From a checkpoint of a small image VAE.
Model: 5.22M parameters, encoder arch convnext_v2, encoder norm layernorm, encoder widths [64, 128, 256].
Training: adamw at rate 0.00087, 9200 steps, batches of 256.
Data: 48750 training examples, 48.3 epochs.
Rows from block 5 of the encoder, named by matrix and row number. Rows with one number belong to one neuron. Each number is 128 + 32 x the weight over its row's rms, rounded and kept within 0 to 255. All counts start at 0. Numbers have three digits each. After the name is the row's rms in percent of the matrix's.
# gate: MLP gate (encoder.blocks.5.mlp.gate.weight, 336x128), inputs 0-127
# fc1: MLP up (encoder.blocks.5.mlp.fc1.weight, 336x128), inputs 0-127
# fc2: MLP down (encoder.blocks.5.mlp.fc2.weight, 128x336, transposed), outputs 0-127
gate.204 075:132113241089194075094104065133082089097136131111132132142103157098164157132147149146117112090181124125120130127125088130116115180128046076094109130146115135124146071140098124111144155153097107159087125139051077121047163125105152101164137109098116161122155130158134126183098109105093105162168101087075140075171106145069145087114071136129135151137140140110107162181112134155161136104136
fc1.204 074:115114125216077078084160105104088140114177121088145122148166192147149164126058149156145103101088156185125125107135143101029118133102141058120133094126143127143128084149121133161119094127087092106115129114104096083103150083112153104200098114113145064120138178152098169151147149157118120199125083069118088110153124145128163125122090124092130141181139113117176087160137154168141162090148
fc2.204 101:204123135102123157161120191127101104144133146126128069125118147122034151139100115132099157108124123081119144134112148101109126141160113146144120153123124074161155060127162147153109097130169078123232134184152072156167110080164151126146166077119085137121098148120085250167171128185143135156130110127131131129042156110133134133099126116158131126141056123138109138118115156144124094135139
gate.205 092:144119122237131125129143147123141159137137151144156202121151181124125115114102093144155126131120149147179179144103144177110129130148095076112084154110119093109139086134081082169099119126122049136112114161125129060073119138014154136146129154160109116128134167124161161170141120107153130167072108036143122147109097143105103145099135138133115132136179118105112167185114137141113040087126
fc1.205 101:117093131105083085141152094130138144158144146101133158102156119124164115141117128135148110092102165120115094158091152111034128155077142120084040172144121192068097159142192132163125113128098150106089143113110097143114138107161140143124129089129115134096088152091149071132131116196104097122134114181123104155094099189107129145217116148171189191101102135132086061175126106124113174166163
fc2.205 098:185119135119113098116112172126080199150153056133124093123112100143060158131145114110158114210119125147171076107129083116105129115094106165116156168135120085084093051126129115142201136127081179107131140090141060116153089145090098122112108113131174091102053112113080144219108162104093138167131134057127151159094171139145103156114125113115140133099071130142091112105152125136122119115131
gate.206 132:139165098133178145120150071110131132102176084120054135114083127134119129195037139189167132098144159149075059096155109138129107100109134152107100139117102079126093144150090121120164098113118079106132099129152062093141091088104094115232075076130146139132124115100139124143119051097100075149099176117089128147153158070165149136144093103139085131100133101120137095126152152102100134109115
fc1.206 101:101129124051110130175143142152136144163154160163108135153124128124083114178138121076083106115136189152107128127109135126146104102140081145159089151104173140105111244134176092156172086095108130120136167127164090147192126095141077145118075197142084074147150118159075087118128169074144125133136128151123114112048138188114165148160139155144125137099091136160136120111159108123100213141147
fc2.206 120:048076129182080074101134151121160149129119154130134109131163150121209092106115154166214083149119129111147067118130076147109134108140080080161137126137127132118129154131133101099098139133098155128076140089102231104101163137166108126145182140134145132160157136133189115043087105112150130045128155124117120144169098155156167089141131137124200127087138122112110161145138092109134150085132
gate.207 133:189155162080115185152097066060117145106123130092120089159137136143155088107099140146158118120163143114108167123095151137168127161158117175135149125094070099131201128083207140112135139126074144117185133150179158139141124078118135118134096110114184171106110144096069187233122123143086149156100124120072126144137214157146112108119109119125115126168083119145103120093117146074125131120156
fc1.207 098:040167120120127100165175097151098099150093101171128153121154138126154130119154144119128140102128095196173094128130132100101127112173177137085111164163136122116117118137000096135120156155134135118066119097109107184164081061109118142106183159122207168113141129109051126113120136143191117141112104156133100157142109130160164121130138127094133179108183135090152096128124144160143107177133
fc2.207 098:249111146102117177166147136137166115152168143109116149134136186130092147146101114098108120129138122028119134176153072106118119120092153173157117130138136053108185152118084128132059103128135168098148136119126156148144164089084132130116101095127089120119166155138107178238170098147190117183129145156143138140090206136154115120117118138096085140119079110118117134127125163108134128129114
gate.208 094:106131164116141145110117126142132151111106117140168088106147117140140122117140141170137129105188125119098110112081253181123143118123138034140126152136139129100139134162108169091089113136138196142140136141106072111035090029132129127133171164104109149133107120089186108097161108044172133175141157121145069149091133128124122120160129147129166170111105140154103190161113133133132135074102
fc1.208 097:104172151179076099115094165144100127201105106126162081088144151125190094117140150150118130086177134150154118145118123169117165116103140153165113132097134087132119102122130147159103120122127130131204162092114079070099202092151066140100155109113119148130118140146211206142153098123152112121030127066129102109095121133155153085174119086102128142132188157161128108165099155081117102094141
fc2.208 102:153183112084170112141133118125210108081106155125115132132161053121120095100139091144165142092117124131108136149119074141096113165124143078101133134116135175146116131135090145148143113130172157129091121171106066095065100126094143120140111150127092060100153103047066207124083099141118125089128116163129104139161176109061184161146133122128138120119082129136221120162162066123132166090133
gate.209 105:097147150140112179085141117128156156114116163112088042153138112152180094107053132159181135138131131111116145151183111164151138162135104167139129132115091127151139080134121120146103185119080210141191105182119154076109182078081148100119149099108157119145123167090147141138115096170100100137125106080114128105162157108141090106166135130123133141151174205203143051119111163122150094184100
fc1.209 101:213182128097154175173104100126091111149151125122158127156110071146081131126099106123150104122130160183140165113134073115192130113100083146157107174085121109086181142138086161127157116112074122155131098165182110144149079119133148126133111162104209108145099088176100176155063110074210128099136124148108119139167195100174122168152127148099105105179070102110125160110123109118128149124148
fc2.209 096:105091138095132115182129154144082153146149109127128103131118111142116131129129139114057116138146128152139118087134078131130131092157139201127161170140136166119086115126061126123167121129060172154184138028172111099144127145062132122132162103133111136136054139179108132120220159143153130186126130122143163121082025140141026123130118121149158121124071124118105106120157123115139095129162
gate.210 105:106184123136114163141132162113188187143170102122136155141127126117111134134075157107129141083145139152101107146139194135153146103090150148096093174137109142122095159127159124139115156157166081123150132128166138139099088098159079131129074149118116000172136117187099110088153092097124100162101160144144133139071134101113128153125114111160137137188165141133182196124146171133125028143153
fc1.210 103:129122133105072169138130093129040145098143111119119091089093126128181075068195100150101088088070100076143126124086096087134095096128117073132155125147104146181157137103150114111124113176168197153112138094091082160205133124117132144158102122120100139160124110108109155119171081101164142128094146102144142118112124128143181150041191146089117178128147095141163115071134152141131080103090
fc2.210 086:140113122035115128125141077134173096100138103127123126138127119117173053072109121105084109125139142185153080131134113140150138146153095126136095123139139172106144146123115151116160145126109210109085093108144195148190075092065082128153120107136155084133096149255152155099148141083221122172125163133150154132155159150105191152093132137092158121132130156117120135106139118120123147100136
gate.211 091:124117149160105124150163120184163107137154139146109162148104111135099081104107139100060131102123124143129081114118113126103103132157088165099145109087126092063114152095199117156168142098108144108205153141195165121110149090166084135110205149128110129172117079165142086117109134127195121138138193090120141152180167105100015138164132088145133148126047114157165114139149111119159151097139
fc1.211 097:103129121131087167086133080096175147132108094118128160133105108152183126129125175118192125192141142087104117134091085131175136124100156181179110116127111143141142165184154143158104115150091092168078167118096118185101150147047127136141106112107139108128139162084137070156203114142142113220139115172115106171103111105128102103106112143109121149143249159154125182123138144111139085159110
fc2.211 093:043150118124153114135127217122000136089124103120130133123089111122145126170088112123163128109123138178107083137140207142156126134085130088119138123122133068061122109148145140147147153136058113084094148156146133099105152119134144127095111175127081167122132116093123085070099132148127129048123133181128132153178173109129178063161128119121108146119173151127109170111148135137126158170136
gate.212 089:146131099150104162141149146128156182161138188135121181118105159130085123114183095119136123114130143111125149155114170203184093174158180144123111159144112098105082155143138145173083124098161103128201137072130061136120117130112094137138089074141059099103133138184087121160094113075105126191119133167165121089114152179112130124036171125091154146160134130141184105111161146108129096080078
fc1.212 092:087162121091090133174128170137129175158134157134159104116145122134112073142165158130071132088121133133187120114092071091104165132073073100120092145121153179138148140113145155101153125075152154115127139073162113177195074152174174128109080125117048250113105105139120142162088132131197180044111109093131128115108127129096158129151117125124153115096114120132113120134111098126161152160145
fc2.212 099:093153143202077129144120192130141103119076203125131130119171041136041141142125097098066148114129119061106186149119110119120131081119142136132110150119126071153108134120071108136150113116134097130131120139169130116134130107133210121103153109114105178108119108143123223158174162100098132188128102153123143132141133098147108128123125106070129130105123153155100056187153094148133049125141
gate.213 112:163143115155163170111113086129151144094182135088157109130130135143122079132158129140159127121132123073120160177152079113145140107136082223117179111123120119168193075121161149097164150113050085123230124177153152160095125144106144131148136074154135098132129135130175128180110104157158140229113157100098126122117180128110106130167103135133102131162096190113106137114142120043132102135131
fc1.213 088:164125165157153118115109102118095108146095104150112113083141044170131092139151122145137136141132091203128165140137122129123121100175163128158149106143156085089177115151019209110122081151099045119125133168084164123118130124118103126129152089139174084166120187143095160121076139099177126088098116082174178128104116134150140127118176099103101127127150150139210131157110110101094082154091
fc2.213 102:164128147099081175114132154135121048138170083126125081127140196127076070148099122087066113132142130087167138149146129142133139114173158252109138128152123070122180136122135122113089158139157155104149083137158074145170103114137145130143077121126126122089120154110080168151107047164105134188128148117124139150099177143125094105109131142131135131145036104117146150057132132077140131102127
gate.214 139:149103161164126095100114015079156094140136144111082149139127173106156061178036132188103092104130157155074135099124112143105108131073108089177125119127100108059133174160161160153138108116090116133136120167126134113197141095068098104192086099086120108101091131132072114126129109089171125091159123122084153141115162093154135151117085160136153133104114115134108145098167161103115156126165
fc1.214 081:073127167101129089139150155141098118152163163130138156102106134145100197164079145140147114082120150073144119152153178162102153132105092089099064141121141155116075130121117128133118129071163142139095145107126120171161104169113086140135070128137082078125134101111102127118186136039087107195128132099128101114101082129107176135132133125127148163104223085107172213199150154169125157128112
fc2.214 103:182072148155126146121126140149134099147160098119131080126142190123119098091137158109077115120143129052173143136132097128115142116092091116172179113147120052134182101116103124103113133151120146119160106123142128097179182143090134123179138057126078116144066200112104143163155163183165142106116131120133126109025169170163107180139120133176114125158078098099081153068110132075133149159121
gate.215 099:101068103080167095121129123114145164156097163159139150128139063099145155139167153129064132135101106119126101101118119137147114115113168115120135164120137119148114128171185189100091132093089130165110137091158174166120129049167123106145172123175116159133150066030161115030096095124052144133122119111134168109102105190146087138113126112133156140136100080193104184166137113095107114145122
fc1.215 111:130120164138127191113142082147087188143042158162149092141094173160082144114137136117093113180131147067125188137134191117143104104159162096104134112134125079145159043101130124133098132139155117137114089130107159081116112140221156125118075160057125094155139122157070106166152146113102144142130111103167135128112110139115105089044199115068134146084105148097127146099144162147118149142133
fc2.215 097:199090115124152144101116191144063165128088096126123114126171185120108167122157112070112162164128117153162139125136077126151121122077105226129149122127121111150142115159090142133131128134110136138141135088133165135164160156046133129092165095112126152138111117196000192188137096153116119141132149134119128149129176097142116104076121112141155134113051127145120104094116110139138138100138
gate.216 106:176126120216143139096099089101201170100143101079116107129119122164141100115119141150176143099141126110121139129143154121192131130127078207117116113076133086068140065127152139117123152130050133140112123078177182112213168112150134111135175129105129165139114141083149160159182087163114135087106117108065121116194152125126106136200096131132112092160110144138061142112096109136140148150104
fc1.216 112:167161137142141084098085151081140139152086135145103123147137105146169128086113119144170129134174115192121239091113129147095153117128111165118114124105124133135122081137088150115106116118075114154026121179090155169198161105183157108141141139135147095061106189155145165212147107121156125150119120133127143118130089152153102121112131105055127103129172125136086173120069134073114102165148
fc2.216 105:231143147116102172133124180147085152135151094117126134130127142163084099138122107137057120137135125133137171133126086132123127097171114178145097153128117071095117096131075136122145166139090157107220142106171091095178150171050125125119111115113130079088129118124000200137103136122116131146130141043152138143101110138144110121103129124090144127131056133123156104125115176119124162131124
gate.217 095:118153124235183151082125172116171144140166090152117141124068196111084119129121124124103142131121134129132112132138048142116113131091125124140147165146107114073126114143145111119137113164158081158172108175134062111070047148026082138139148129140141064128112135219075075161127160092115152084139160106118144149135122132120154140083162113167126110131136142152162128120114130157118112073124
fc1.217 108:168094141102161158155146092113092120150126157058184096145167163109121109170119149163113176089131118106160071137131089115104097160057157144109124168152129161125135088108106188131151160109121141142174140174093216145147105192156158126131086134107166146090101133121151134085116162146089097134141100136049147127182132113132106076183048153138174153151099145153128130160089145145119107184186
fc2.217 102:135138126255117100115125162126137149147148104135119116126097160127116133126101120055144128218130126183148137125126084119116126139157156113101107156127132102123144076122043108115116138119136078125122135115130108130131145188135097130127140091137161227121001122108092078158132107135105131065131114079123107114140134118134094109141130126149150129147131101129089102125204205134129169086133
gate.218 092:112137194089122154148124092128069114137118211116160112112157105112090159127120134108124158131103119109116171131102228130109165115113176168072105106130171124129116167139188112116138169166169096120074135111141102115169101142169109122119112130141137160118169166096127113092181144135065164065145122205159160122130110117117130115163115119119154152053166177135091050185108088136106180154143
fc1.218 097:148082117182091106119115118135108150126079209156134169077138107082096110118158134120123107132122114145120116129104103142124139155182143128139176099161141112158101173167083099195099154138071193099136134126104182091085068021104122133131162080117177120160093156131105129107147064157067138145095112124174142168119141150148160146133182096109132100108087114138148126165135137130160212091104
fc2.218 094:215161113186190093158137155125054126137120171134114140135144102129125119109104129112154137131127136085105136121117155139110125122135140219127120121119131152115157058132079128129147136110125165120201114119137088069128176092089197131158190185118078034117140137099096145092082169144121122042150110121121118091079133138096167151068125144107189120130068127123157124125130120139109103123137
gate.219 103:198156129095160156106095131059116203108127180158128167140118113152177095142123106108142115102109155100162176043136138172156175124141133156130102105089192140151143151092086118110093158096064122132112149140126123125125096064037119091124108134157095082087164140174114161126129081081145126106194121184140153141123126153097119085134155122168156127145076138178117173133127105108190144124153
fc1.219 094:095074088144147140122156134108126157169105148165155158140141086124083090156116162125054155143143085186116142128140068138189100120149153154160122138067121070105144097128095135154155104102129083127063147099140148115219140089189155115115153169099120174123107169154153122156136053131192096108141117160144123159143135098160087122145150082128109152119143141145100070117103083077172146209142
fc2.219 103:151092117086117166126119148136121166113124071122129120120109102145156162145161130117086129148140130008133104136142086099118119104109133118146158136127127145088101143133107149140117119133066121112206123169144123094186155182062181126098081070122061107147141131225054171198177133162126123131129136116135185146076092133148071127157118119156127135123091144129109093185125120123131143076154